Weights of a small contrastive audio-text model: encoder arch wavenet, text encoder norm layernorm.
Rows from block 8 of the audio encoder, named by matrix and row number. Rows with one number belong to one channel. Each number is 50 + 10 x the weight over its row's rms, rounded and kept within 0 to 99. All counts start at 0.
# filt: filter width-5 conv, dilation 8 (encoder.blocks.8.filt.weight, 320x320x5), inputs 40-79, a 5 kernel for each
# gate: gate width-5 conv, dilation 8 (encoder.blocks.8.gate.weight, 320x320x5), inputs 40-79, a 5 kernel for each
# out: residual pointwise conv (encoder.blocks.8.out.weight, 320x320x1, transposed), outputs 160-319
filt.307:49 46 49 48 50 56 52 55 53 54 44 59 51 44 33 56 58 53 50 44 51 51 56 46 35 63 39 54 30 64 59 59 56 56 45 57 57 42 56 65 28 57 62 50 45 47 52 50 24 58 57 31 57 38 60 52 43 40 46 30 46 61 62 46 54 42 51 42 44 49 64 42 40 56 44 44 55 39 69 72 42 39 50 36 42 35 58 50 46 48 64 50 55 42 39 43 53 49 57 31 57 62 43 48 39 57 34 52 57 45 57 60 49 50 57 47 38 47 73 53 47 60 58 37 30 35 50 55 56 48 45 48 53 60 46 45 45 44 60 40 51 55 48 68 69 39 59 56 60 45 46 37 45 49 56 57 41 53 51 71 48 43 47 45 51 46 46 62 52 39 57 53 60 39 50 49 47 71 38 45 57 62 62 57 40 44 39 66 62 58 54 47 53 52 46 49 44 56 65 48
filt.308:53 67 48 46 37 48 45 70 59 39 34 46 50 52 46 66 50 40 55 48 61 47 44 67 33 50 48 52 50 60 54 57 40 43 60 44 46 47 54 63 64 54 55 80 50 40 62 70 43 46 48 50 47 39 50 75 36 58 65 58 40 46 63 49 31 60 56 45 42 43 61 51 61 48 45 58 53 51 34 41 41 48 36 37 62 76 60 64 41 32 40 37 53 52 43 67 42 37 47 41 65 43 71 52 56 49 52 46 46 61 47 54 57 58 55 61 45 38 46 48 55 52 49 59 43 58 62 36 52 41 47 53 53 49 43 56 50 46 51 32 52 55 45 39 36 64 53 47 44 34 54 62 52 56 57 46 47 63 40 41 52 26 50 63 62 60 59 37 57 34 49 48 36 61 50 33 51 59 56 57 48 41 39 57 32 49 45 50 40 44 53 49 50 40 41 49 63 51 53 38
filt.309:45 39 53 67 52 59 48 50 54 41 51 53 54 41 56 26 50 47 48 36 45 44 34 52 34 33 52 52 56 55 46 59 50 53 38 54 47 53 40 39 56 60 55 56 42 61 54 46 53 45 58 39 30 58 42 47 39 40 68 42 53 44 45 52 60 44 42 63 56 45 71 48 50 47 65 54 38 49 60 45 53 56 53 48 66 49 51 54 50 47 58 49 59 46 52 45 40 48 46 43 38 38 61 52 58 41 48 46 46 51 60 48 54 30 58 57 52 50 35 40 49 53 69 50 53 48 46 45 57 30 48 54 46 52 52 50 63 58 58 48 38 61 40 59 50 40 52 51 37 53 36 40 59 71 65 39 45 46 37 51 46 44 48 26 59 39 63 47 56 52 49 37 47 62 37 29 47 56 56 49 45 50 61 55 62 50 46 49 51 44 51 53 53 54 48 52 45 45 52 33
filt.310:68 35 37 43 46 55 48 51 62 68 46 52 54 62 61 47 69 52 48 48 51 51 48 54 53 64 56 46 44 52 39 48 49 36 58 60 46 53 50 55 51 42 37 33 30 58 51 29 70 52 57 36 44 63 44 35 56 57 65 42 50 55 36 53 39 60 52 49 58 53 63 43 55 39 35 31 58 59 29 66 50 44 62 50 57 42 54 43 62 59 27 58 61 56 41 44 54 36 43 56 34 65 71 29 47 49 64 48 45 56 32 63 59 57 52 52 49 29 58 68 45 37 67 63 55 46 20 33 65 34 55 63 56 44 49 45 51 40 54 54 53 53 55 62 52 32 41 48 40 26 27 49 59 26 44 61 40 50 47 52 40 54 35 67 54 60 38 43 48 50 44 77 70 58 33 51 52 49 59 41 60 44 62 57 43 36 47 45 53 45 35 41 43 64 59 46 56 62 66 34
filt.311:34 58 44 34 48 53 46 49 57 61 52 59 47 56 54 67 49 40 51 38 61 51 37 37 42 32 51 34 55 34 60 47 56 48 64 52 54 51 60 52 45 69 45 56 48 45 67 55 61 34 40 60 52 30 24 51 46 50 49 44 62 50 51 58 59 37 53 44 52 37 62 53 36 59 47 55 48 46 64 50 40 54 44 37 33 56 30 40 31 43 30 50 40 81 46 54 34 53 37 45 53 42 37 61 55 42 36 56 56 53 71 45 59 47 63 52 41 40 58 50 53 52 51 42 59 46 28 43 53 62 62 62 54 54 59 56 52 42 42 53 50 49 58 56 37 44 60 50 46 41 56 48 31 62 43 40 61 33 41 47 61 48 49 38 48 63 64 39 60 50 35 72 48 48 49 49 49 36 54 59 43 43 51 30 63 61 55 44 43 71 66 48 46 44 60 63 60 43 42 60
filt.312:40 23 52 55 48 68 53 51 60 53 57 55 52 55 56 58 37 58 53 43 58 41 45 48 41 62 35 44 56 56 47 56 50 50 61 45 55 45 43 50 67 55 57 47 57 42 78 38 58 53 36 50 50 55 37 75 60 32 61 41 32 46 52 54 38 66 45 41 71 50 53 45 57 43 51 60 67 79 51 31 40 55 57 48 61 44 56 29 54 48 39 42 54 72 42 39 49 50 51 51 55 43 48 36 57 32 46 53 49 34 48 66 39 48 34 45 28 48 52 42 53 54 44 24 63 54 38 53 64 43 53 55 43 57 57 38 39 47 60 74 64 59 54 58 40 43 49 36 53 48 55 57 48 34 53 46 58 60 56 47 54 59 61 34 62 57 29 59 58 51 57 37 61 39 49 53 59 44 56 44 47 33 50 49 57 53 33 55 52 45 46 47 51 48 60 48 50 42 50 41
gate.307:61 41 54 37 38 49 43 45 55 48 52 51 60 52 53 41 50 39 33 50 49 43 48 53 42 61 53 36 70 53 49 58 54 50 45 58 53 55 50 48 62 50 62 35 45 51 81 38 54 58 64 64 56 38 59 49 60 66 52 27 24 42 59 51 33 61 42 49 50 51 57 73 41 47 68 62 79 39 43 59 61 43 45 55 58 67 53 60 46 55 50 45 60 51 48 66 53 63 69 34 40 44 53 56 48 58 58 48 45 37 44 53 60 33 63 49 66 51 40 53 45 42 52 43 32 55 37 54 33 50 63 43 49 43 46 47 49 51 33 55 53 51 45 47 63 54 45 54 57 52 59 65 51 63 52 68 55 32 70 57 57 25 49 39 44 61 48 67 57 28 64 37 52 43 68 27 52 46 42 59 55 37 46 71 72 51 46 53 35 31 44 52 56 51 44 72 62 45 43 62
gate.308:52 44 54 52 43 49 35 45 50 43 55 45 44 57 57 50 46 57 32 59 37 41 41 56 43 36 49 61 42 49 62 54 60 50 25 57 51 44 45 57 60 54 50 37 34 57 61 64 49 58 57 51 42 63 37 33 52 45 44 49 51 46 61 46 53 60 36 47 69 43 47 64 55 51 46 51 33 62 62 56 54 58 44 53 54 66 44 54 25 42 57 33 45 56 56 54 42 25 46 50 63 59 53 37 62 46 36 58 58 36 46 55 41 48 51 56 43 57 37 56 51 48 53 54 40 52 53 53 52 61 48 42 50 43 55 44 57 58 54 44 69 38 39 47 52 41 47 50 33 46 46 58 50 37 51 26 51 39 45 67 47 58 49 52 52 51 68 65 41 42 41 40 47 68 48 56 45 31 55 66 38 50 76 44 31 48 41 66 45 53 38 72 48 39 59 47 59 48 64 45
gate.309:66 34 59 62 36 60 72 35 44 56 37 55 48 43 59 57 33 39 64 65 39 69 55 47 48 52 58 55 62 38 64 44 54 50 47 52 51 57 70 46 50 53 50 39 37 70 60 72 53 40 58 48 61 61 62 40 54 35 42 36 38 43 34 50 53 51 44 38 53 56 54 51 52 50 41 52 34 39 48 54 60 34 53 54 50 54 40 38 53 55 49 42 27 51 39 55 45 61 45 55 48 39 70 49 36 59 52 49 51 53 50 37 36 40 46 51 44 52 45 33 50 59 67 43 42 71 61 51 30 41 54 46 58 50 49 38 56 54 55 59 46 29 53 52 49 49 58 64 48 44 46 58 60 45 75 53 53 54 36 44 34 50 55 48 37 59 39 70 51 46 45 31 54 60 59 57 60 49 47 46 56 55 39 27 43 43 47 45 42 50 55 52 43 42 66 71 61 54 59 52
gate.310:44 57 53 35 43 40 46 45 62 58 47 58 45 44 62 49 66 58 39 53 64 64 60 59 43 56 47 34 60 63 68 62 60 57 61 52 70 54 50 38 58 46 75 32 49 53 52 55 41 43 59 44 52 42 53 51 60 57 52 63 50 50 19 50 65 43 39 66 72 55 35 53 56 45 63 29 33 55 51 42 35 45 63 41 57 54 46 57 63 54 44 57 20 46 61 62 60 43 48 49 48 61 56 44 33 62 55 56 73 59 68 50 53 61 50 42 33 62 64 51 54 43 78 63 49 28 53 54 37 41 42 59 50 53 35 68 55 37 43 63 62 51 31 50 51 53 60 39 54 33 61 72 46 52 55 60 31 61 52 51 44 61 39 50 43 55 62 41 52 67 63 60 54 42 46 42 65 47 50 68 60 29 46 65 50 43 50 46 49 45 47 46 55 38 61 47 53 45 49 45
gate.311:35 54 41 48 46 55 46 48 51 45 65 48 59 36 49 60 43 48 52 30 62 45 70 45 56 25 65 52 58 35 58 46 51 45 40 53 42 54 49 50 53 65 33 56 49 36 54 44 55 43 45 44 68 40 36 61 35 60 40 47 40 41 44 40 38 44 69 49 40 36 40 58 58 39 52 40 38 56 57 39 34 60 44 55 48 35 42 48 38 45 59 31 51 50 52 49 46 45 41 40 48 57 71 59 35 48 67 44 42 60 62 54 37 73 43 30 48 57 33 54 61 61 41 47 52 69 56 53 54 44 64 56 64 55 46 40 52 48 46 46 53 51 45 54 40 52 63 57 61 58 36 46 44 58 43 47 79 40 46 36 56 63 59 53 60 40 49 53 53 64 65 48 62 59 64 50 53 49 52 37 49 48 61 45 54 54 33 52 47 60 51 49 60 57 56 58 64 75 67 30
gate.312:48 45 40 57 63 50 37 53 50 58 55 46 56 37 50 59 53 36 48 59 43 48 63 57 46 47 57 32 56 60 59 50 58 58 58 50 36 47 57 57 46 44 61 52 48 43 56 54 49 63 62 41 45 60 50 50 68 39 60 35 63 46 49 44 48 61 54 63 45 68 37 45 53 45 59 44 44 34 50 50 48 36 45 46 57 44 55 44 50 52 39 46 46 48 57 47 48 55 55 47 44 70 49 72 47 58 65 49 36 42 67 51 57 66 32 52 68 55 59 49 53 51 78 45 59 46 43 44 68 51 56 29 43 38 44 44 56 57 50 55 52 48 56 35 41 45 65 57 77 38 61 56 40 49 48 43 57 43 54 47 54 28 49 61 50 38 56 56 67 62 50 48 56 49 37 75 58 36 43 57 29 44 52 44 61 45 52 45 68 62 46 62 68 46 47 54 55 69 57 63
out.307:45 50 69 67 67 39 42 43 46 72 54 69 39 46 34 43 50 52 42 45 44 52 71 59 63 60 48 51 77 69 54 49 41 63 58 55 50 41 34 42 45 55 40 48 50 44 52 54 57 45 57 57 43 38 35 52 46 38 48 39 55 58 49 60 62 51 57 45 50 57 46 51 44 43 47 38 44 40 46 36 34 54 54 44 50 39 50 48 55 50 38 40 32 35 54 45 39 56 51 56 64 51 55 40 70 62 54 44 60 46 44 72 48 52 25 36 53 47 34 67 51 46 31 43 60 34 57 56 42 51 61 67 46 45 70 61 52 50 56 65 39 46 64 36 57 60 46 64 51 70 31 38 48 54 50 41 55 58 33 57
out.308:49 63 48 36 58 45 40 43 57 52 60 41 43 57 46 44 69 58 16 48 67 35 53 43 62 62 52 43 40 56 35 54 62 56 50 40 49 42 47 54 46 43 62 58 53 50 36 54 59 37 47 45 52 44 59 39 51 48 72 52 37 67 48 53 74 42 58 68 45 57 55 52 44 48 53 48 39 52 54 62 55 50 54 53 53 68 42 54 38 47 63 58 41 58 45 47 53 64 47 45 43 69 49 48 52 71 35 33 53 49 56 29 50 56 51 55 58 51 52 49 68 51 54 67 66 47 40 47 41 60 58 40 56 78 48 37 54 49 54 42 33 44 72 41 51 62 32 54 53 49 54 45 51 36 48 50 52 63 57 58
out.309:48 71 47 56 46 43 75 60 49 60 49 51 56 47 33 40 36 59 54 61 61 40 50 47 54 45 39 54 59 68 48 45 43 61 62 63 50 39 42 48 46 64 30 42 36 40 45 53 51 47 67 56 59 65 64 46 54 59 41 50 37 59 53 42 43 65 60 53 47 56 70 71 41 44 56 44 47 45 40 32 50 52 58 55 58 42 44 57 48 59 52 65 64 56 44 63 54 44 59 37 43 45 56 58 63 48 47 46 40 48 34 54 46 45 57 58 60 59 53 28 45 31 54 60 61 46 54 37 73 54 81 66 36 53 62 57 53 44 57 54 52 61 47 45 45 60 49 55 34 47 41 61 36 53 49 50 44 55 53 60
out.310:66 42 48 65 61 62 47 51 43 65 76 39 43 47 44 54 54 66 52 55 52 51 40 58 61 56 36 41 47 55 47 57 59 50 42 48 55 41 50 50 54 53 44 38 46 52 58 59 52 59 45 47 49 58 53 37 53 51 47 48 37 39 57 62 50 55 35 28 54 37 59 50 46 46 47 59 48 55 41 39 64 51 39 63 45 47 45 52 64 47 53 39 50 67 55 69 46 55 65 46 60 60 57 48 61 44 49 50 40 58 52 62 38 62 45 44 59 41 61 61 40 65 67 54 57 42 54 54 30 50 57 55 38 45 57 52 43 40 68 57 36 53 30 45 45 63 51 37 34 43 41 64 46 41 30 47 29 45 44 63
out.311:50 79 56 38 42 48 64 40 58 77 31 49 48 57 49 42 68 39 39 61 63 32 61 51 43 38 44 53 60 75 42 57 46 54 45 52 43 50 37 41 53 72 50 59 43 51 54 50 33 43 35 41 50 52 42 56 65 36 45 46 54 52 54 48 52 50 43 20 62 38 62 48 37 52 47 26 40 58 67 57 57 40 41 34 48 42 54 53 46 41 57 48 48 53 43 36 76 35 38 50 54 38 60 64 38 66 60 39 50 50 81 53 48 55 58 57 43 36 54 32 62 46 52 63 63 52 56 52 55 59 67 37 37 39 52 61 45 56 58 42 64 64 50 35 51 57 39 40 44 29 53 49 49 50 34 48 31 44 49 54
out.312:53 38 54 56 57 59 44 64 55 60 57 61 37 38 52 70 36 53 56 60 59 43 42 50 54 35 57 60 59 56 34 48 43 49 50 55 59 55 37 44 43 55 49 49 46 37 54 42 60 67 51 54 61 68 40 50 48 79 31 68 51 47 39 56 37 56 63 43 50 55 47 50 53 40 62 46 48 50 51 47 56 38 57 54 55 70 38 47 57 23 45 50 61 38 54 53 46 50 52 50 34 43 50 48 39 56 60 53 38 55 73 45 51 40 60 47 27 60 37 45 56 52 39 61 56 55 60 55 55 71 28 63 61 49 32 51 71 36 37 32 50 62 48 49 42 72 59 49 53 48 66 60 83 48 48 40 44 47 51 37